A small text-conditioned spectrogram diffusion model, trained from scratch.
Model: 15.8M parameters, text encoder layers 8, text encoder norm layernorm, text encoder activation relu, widths [96, 192, 288].
Training: adam_atan2 at rate 0.00087, 19000 steps.
Data: trained on phrases spoken by 400 fixed synthetic voices, 39062 training examples, 23.3 epochs.
Rows from block 3 of the text encoder of a small text-conditioned spectrogram diffusion model, named by matrix and row number. Rows with one number belong to one neuron. Each number is 128 + 24 x the weight over its row's rms, rounded and kept within 0 to 255. All counts start at 0. Numbers have three digits each.
After each neuron's rows are labels from the 100 texts, of 14976, where the neuron reaches its highest value: "fires on" is the input token at the peak. Only what is clearly more common there than usual is listed. The data: phrases spoken by 400 fixed synthetic voices. In brackets: how many of the 100.
# fc1: MLP up (text_encoder.blocks.3.mlp.fc1.weight, 1024x256), inputs 0-255
# fc2: MLP down (text_encoder.blocks.3.mlp.fc2.weight, 256x1024, transposed), outputs 0-255

fc1.737:117101170146123090132102129137172139101114158118119126101105142098167128105154167167149124072138115121116145176166142154163109131162124125124137084102152094131109147124133110119109136154142134108159138163157130177135137120135149117107107126113132163095174116074165072132132161093160116106094138085127131152133160143136136111100110123140164110173130139118102143167145131140092118110127114164108095120103160083165142118134152117122121106109151113126152129145084111079169112111127130090104130138116129143127131178131104164115100135108115132117163127138123156107151081138156134110134128150106147143182142103141152107098091136133132097172097100112123120132081145104166126126123158156129130116097165144187186128111135108103125141128110123128131118110136142069093107095144122
fc2.737:149152111071149128144126122151095125147186131125165168170108095162155112150172078135096133130078158188109129151113161142125168100149120108171096160122137170094151137129142114125167122111124131155109126116110179101090104163134093146089107147115135101135077127148140149153141081102107152187087100123122123122141166099110122155113149115128104146134117104164154107121089135173140155133135158139140171141169099160157135127085072154158171153121128126093137118136179098153129109166104136139116155143115104136170103108129139139137111127166142137174158135134129115168105116114107134134132135125129112128143102180111137148158123119143127126133136125149122138111143138129134101119146132135112135122139107085136120100128126144128145149157124096087116155148129168144149121120147111
fires on: "moved" (23); "hid" (20); "river" (17); "threw" (17)

fc1.461:118114152152111104152109165103156144094106162138125126116095172124171114106134140154153118120133114156102148160167117164171124142166125115121161074137151101122102150120136120134126132178139122091155143189138139178141137105098138096107095134103147180099143108083150095125156153090109113110093166122099134156105155141153161124105113109145149109151129140147094156173150121139150110130101100141142110108111165094154165143130149097117153116109146109135130147152098128069143115136149107121095122148099143150104134173146118158128104150117127094088112136132130162117142095141140125106123135149115132168165153106147159103097094122143111128169093091109137123166087160099169134145119155153161102113111178156145162139121144103124123129118109113146133103105129110106095106098158113
fc2.461:178131096079144146162167117129137161154161135106153137170113103151097169136163104097104136164075157101136133080120137138100095110093171118155093148132118154117147109153138118142127125110125145147103106070125162091113122145135094156133112136121086102156101132151105150163148106130106127171103127139163084109120119101104103167141160158113100156092164097108157103106075111113143160102160138110133116140163116150146134146104101168142117152145112135110109102095150102168101144143128166136110183122144105117159137104113161148132114117147120142170138120128111104142110132115104159145157149143131153147103118133114135138167162127144157125125154112144144145134146124173112128096162116109108148137149130103097074162127123145139154108156168135089098141150131154157156139121141154
fires on: "hid" (24); "moved" (19); "follow" (17); "river" (17)

fc1.658:142148102160129085146119145147133135105116154119122116136104125086142109119137133118115117112112115146125163174142120157119124127135162132165135099084184104066128143134112102123082100152136173112088134182138111144105107084120114140079107159054097138102148111133132136178158131097141118102102123127084153154103133131134127127143129052124140136125156154109101161166173117178102148133148107139146138124125148138159159159155104115106123136156155152168161159152116122108160130138153084120098106137132115156110111171085121176131117119132122126144121123146097160129141101138132141107114089140152117173196103126140161118116115140155098127136116096126145113155093109136158121105141132116097083121133146141128169127134112116118124159103093127142116142092104118140112093097147128
fc2.658:133125103083153137141161109156114145138133126143164163121116118161111134149157084114111168135085171140098117092146106119108108126138133097148078129115092141108156101111152145152158137112148133128103140091113172115132144166120121157117127132140116111163079169143128143127129091130122168196119102126149098106158093125124109122153168122124104141124119087126166106106069097120116131108134150167161132179129092141130121120097107161079127130124110122081116074154156137147095121160112155132121175162151121114198122102133131135161125132157158145172118142111145113123097136104108140106139143149131130148101096138176135170155130153097148141168143130115104150100139124125148122100137148129102166141150114091127111145090155165086127117161129101090116153153150140134149114113136121
fires on: "moved" (25); "river" (20); "hid" (19); "follow" (16)

fc1.573:118155105155101087107092139107108122123129112144153127156162140122154076083117164155149095095169103151107110147132139104146133113152117140092142128129185132090109154139104107122094167122125136131104155147137107128118112112107112108096153127118143124107173121095157112114126130120077121103141128130105158168122154135139152138112087072126139100137094141136080156169172109187151142165110122135145125096135145115112106124181122089123147114061161156160096163161121120111155118087139092115154089148091132176100092153112120128118162136106158124105106141158127134131138139135157106125092145139131086136161114138114106095105141114151081141119143155132141119137121139115150101139103132134135090090093135123135141138147135107135109188112081121170152124088132109138103121147111115
fc2.573:116118116134147148116128105130138110150144114120122148107161125126099129162127113094108153144120126105127128097111118098077107138102120123150135148121092119156128110111117183137106125090115125134136115064085119122133116154164133152144156156151114107172112125161116166121100070180147154145167117149139136083145095104125110109142127138110085142116139124131158103075094151096111115114147137126093133164124079172084104123144111179156110119169137151128160102103125125159100149123108128131144147107176140118157137083127139099171148142170139120149153138120118097122088183124119133135138134119157140114066090125136108175179158156099137127143112148127114149102137102133091130121120123070089166148139104111119140135080119136109144106114155135118134120150130178132172128162114132
fires on: "open" (26); "six" (15); "picture" (8); "send" (7)

fc1.90:116126148140133128120120120119154142093093106161108140108137152128105130133101145110137116127139115109133140124156095103103089151119111115134138078108120071117091119123136121153113087153162133086087151138151120203144148139097148109108135146121132160124136117114122118132142114111154123132110144155097146122129140169197173126165119109152166112101106118136138160114116108141115106149148113180151097140102112129127117129153128112096120081116149118131130142160072156110140150122162108120157135163154117140130124135126121137164144162147174091128119128126122154116113117131137106077102140183134133146124060106152100136141128157124119114166098150095129124127081117112179143133122174119055119134127161153096158160111192126082118118118116082136150122141144128147106072139094111
fc2.90:115085116117110107079171113145109127133142127114145116120133106159141130148162077171107142114106159141104097118122125119174123132141101148144105143124123133158158150132120120072124156102118095125157123091127144118121117141134138132132137098141144109094077171142140121098111179146134148125142095095125159130145090109101107086109199161117115184143140120150131112134133161074146106078098159113124126110121156136102112100102173147143138108135104134126149128109140127142121113160108161134110174111101174104174164109124105108095128124112111149155105128140152096131150144111071121156163161118097131105125182140095141116105129124081133140125148122147121120098147162117115122157104110150178179125186098103127112120164114133162179147146140120111153154103139106124139139126131122
fires on: "this" (20); "warm" (17)

fc1.579:102136142173090092124097145096151135130120108155131118117145161140129113079121171179164117109163125110103134151114141112159114146140110137075148118141182109125082151127139121115075138131094117129137180117151084146128135128094149091096139128113151140078160114079144099112121143148093129097142151112141149160117154147165152120136077113147141075148099139109093143128158132120151108129119132120138101107098165118119118114170153116134099103085161134157091190154116141093146122083146119105145114130105132156108103141128117122118147147099141101087116135162130125119155134176165113110095159125131125138132136123092116117115154109132090133141115136128126133147109152108120118141108131151124115078082138126128152159157162082151105167119091100174162126089133113119092115138113103
fc2.579:094146120094149125065158097147126139120138102132154153142142111107128112173134073096114158153093154126103154115160101117109117130119116117164121123110103121112179086110156148131142125120153119124122136159112164136122121149099140117143151145158116134148072187143109151124109139141117165156154097150107127096145108117133124136110177148128147170082123085120167129113091099148133110128108170140112123156143089132130118103091122133105112120171098118096158088158144140115061137149104094146124183157115152097146119130152139132146127136129128130160115148089155143140099145087082122114139135144127130141133125128177120158158086168147165145135107146126104166134110102105168149145124148108131158163163123143117132125100115138104169094150139104073131157155168134112126088141107140
fires on: "open" (26); "six" (12); "picture" (9); "lamp" (8)

fc1.310:099113144153079076119089134102138127145121112156153125109138142138143107080133163168152130087174114145108122149127130123162120145143098126080150120107168117136100163110113127115081126137129131109137161107139086168136123120098150092093136132088138139071168126099163103119116136134118144112132144135148146162124127143153161138148087119145160076139106149128083142134142124106145113132126125132137105121112177107116113130164152111138120100081182137146094167160113138109145122076144110091146106122106135162107122149117098111126149156104142108105106140159118130105157126153177112112085170141120110119138148125102113108106136118106078150139095138127126131125108165109132109139105132169131129078097133134144168152146152085149124188115079111169149112074136127108104106128113115
fc2.310:083099127109168138038121131108149160125118109127150159112136149139136131168141084110120172124097132143118107120140110123120123141112130123120131142138108115124147096149102111133116143087166101126155117116161106125110107155106116120157140081170168113165091201128102154086107168137080102123138089133116104114114150119144142102100165150123134189120117114113162149097151119170130110117104185113121110141120111119121124120108178113096127123170103103131102116172135088134107153138137118147145139126142144074147135143142164163112148140122138113135122130116132136140115138110083130141148159148105104117123187123148125096137096177110150147138135143130129149127114101115109136148090130097178120165176099115100126145120116147122172121148156089100150155157131075112122154136110144
fires on: "open" (24); "six" (12); "lamp" (7); "picture" (7)

fc1.443:114141129125098089114100149111141138103128133163148129122115142104140119091130150151175083090138132134094136150138144130145133129145110097134132091092159111111099159122135131113118145167132137120135191163126148188136146118101129086072126153115132159093152118099161115110140139102112125128109163118091159159134137177159157142119093121150163086130101122144108156166150119161129119147109123155138117122139143103146138121134146112115129103101183118128112142170105115088130124131140102085118126161104118180132119179135087127125124129125167143109116123152132136130143108168161114088083114135126111142167127132114138136109114107150098144152106123121135136146096160129196103154099151162134113087101159147134187136114145092093129176128075123143143109096129155099082099113127084
fc2.443:135071111088135131085141120144165139176146138120136148153118128148106152119178102109101128158075139129112131105100137113123115129110122117097059149136124161163127092136108120148132117083092109168124091064107132109104133159156095147130120141116114085159103156133104129111107122184125153164156140137162110093159151102123103125129183181118086150105130110114148091118092105120145158090124135123123106146160112149097117134105121162149153149131119148118111097106168095147115140116112137155124178107132083134159149107140163130158119120155160123182124114141146104145132172133105137141140147122113136089094119167158146131158157141119170122131126116151137178089164125128103133136122109132136165138162106125110094150121128137136181110118159107107140126130125151119165140118129124
fires on: "moved" (24); "hid" (20); "river" (18); "follow" (14)

fc1.391:120140142150114110143079151099176138110112151136139108103108180118140118109116139148170107095141110148130148174155121157163124141140118129120164071120136083126080148125140109128123134172146122091126143173147119191124140115117155084119110128095134173099135127078151103115158159111135106091111175110109132138108154142153165107118119109134157121161125153128109175159156117159130117144112102153142108108098165101145153140144161088113136110108135102141121145165081139083164128120166111112110100144122134145120118162133103145115101144103123101105133126136115171103138105142140137109115130156121134157161149095140147114100120141133113119178103103123129138153066152088172135138133152138135103111121190156151181136125151108119105138108102116149171093113123125104090105100147120
fc2.391:156101094090131135138188128122132170172168133107169151166122108148113162154180074120102153150080151113123128090117157116115105118133156133138081157126123158135144107137127130123132128093130145164130112087104161086115110144127084172133121128134106098145055138145123154153129119149101138163119111123168100125140124094105090142132161168106097153110143105110158109105100140097120148081135132110110114147165112152123120124091108181156111151157131136111112107092160100159111120147106162141124176100127116113180149092124142117124120116147131127160146121136128095160137141119113144152150170134123151122089141153108136140148166122126164115116143123147151142125161137162102121105138109128135167134163121100095090136128121146147174131171142109079100124144123158139156162127135127
fires on: "hid" (22); "moved" (20); "river" (19); "follow" (17)

fc1.602:106135152145132125117112129097176155109100105145120138101153150144093135123092155124147134138129124082134146103140080111104075165109123090116147113120114079125123127118133126166132094134163138108106149113136111190152146133107158113107144130117120140126152118115127123123124116143169123122140147172134117110131124152163151140194118116153161114085108117099130162114113090151117101133181129174122070145096110112125109121142153126118094094125150110145125110159099182116123153109154119118155124147147113135133128132128127134170156172146174096118108140133119138094110138130137109103106144182169162136114091094191103140147144160129109132182089150094124127131108115143160134108125180121058126126117144156093150175087154120077122134128109103135126109124148149134119096143104116
fc2.602:110090134129128129070166108129135116152125126114115130123130090145133147145155082137114155125134156128130066111086154127146114132129130149106101157154132126170124136162114124142126145060088102130162106076155110111127108155141127145135140080156132102140088178122113128099071138170116106115160111129157121132092118105129124099125173185137112169135122151120133093134148128087136152087132158050140104118123143130102135109119142166138138146143107146127098143094134131162124123131116149142134152071134145115115158110142141124103130112111101121125162118126138092119138166110092122151153140103120120071095164115101122103108133125086149116102151130145161115072163145128069140151127111140162176120167078107132102150152119148159172131145141126133137138122106109136137153131125142
fires on: "this" (16); "child" (11); "close" (8)

fc1.512:131097157110148158108141119144117161102126200130134119097077109123146139154165104093108121141097155142137171125175121177119154131131130103139122102097123104146131117095168104147160122141187130106127109135127139159139153144135159118134075136108132141140099161115108113125130143078145128137079112123106118099142115123137132116145144150115126144116152101139150146134113138140136100115140126132127135142113122136188162109107149145082136102137105121130177114144130121109125143147146122142064155130147110127146124143147125189138059121160116122149118120105119148102108088121105126135140086186080147154137127115188172105145089159140126147179106066108106139128122117100123137129136146107153142144155139168125153103102140147119161099142149096125117138153122119138141130061180137
fc2.512:125100124073142142148150101150120136138161140152128149125117110132136148136164026123108155140060172143111093116150134134130092151139128112157081142149110147117144121133157134153160114114171122132122125098117184123139141180118122154123108140142129136160000154140135149135114112110122153184086101107143102113143145124154120116125187145144133164130110080133159112119085111121115143105117172137132132148140128149156132108111107163114140142140127102076131090129157110132130121167098149118112182145128127122170145125154126138149120146160155123169135141125142128121142115117112116123125135131129114147112123148137132149145122154087127116147124114113120130111135132127131137136122141131112134126184113089129128126106144143113145112183142102066123167136147150109133115114142128
fires on: "threw" (27); "learn" (24); "works" (15); "boat" (8)

fc1.473:139149078158105124098095116125112084124141116155160101134143141054116103108109146118131056115126118126111133154121170120115161097149111134112115134091191135089104145131103136093083116112127162143121160100109130132128101114125127121110150170091124114122138140113142141103128111131164142122147117065117154142142151144120126106118110067129128111157128135114121140140144175174096112178125128134115147146131119143115113157185095118151132097122168163154142149137130099101154155091123096075147126124132109162149111125087085106143141125151154138121151115158120108140142142169154127115105121123173111114164094152104113134136154115160092156123115151144145169099135144143136057139129120118091124118106109111164187109135136109124117145117098141166120141112122172137136120153114108
fc2.473:139105140106167156152157120123162142142103102078116144135143131162136152169137082111116189158123153130141100100131094122122097151117144136136126163151090122175151106143111136150161162094108085126165092113139122086126120146136119161148141116165109104148093143153097124147111140153090112128150117175138101108109114108132116124122158155090074168128153146138162104115127108066142129091121151110149130120114113110100130122093139141122126148137094124115125111085136130154119108170141150177152135113150161085113164092139175114116142109109100101138104148095133140126116164091084134152161154109115126124106147114122109115143119145073168107090145145144111106150119102120096168105164098115144151161166125122104098134129102162151135098148166142111111138161122116128157145155102154
fires on: "open" (28); "six" (18); "send" (9)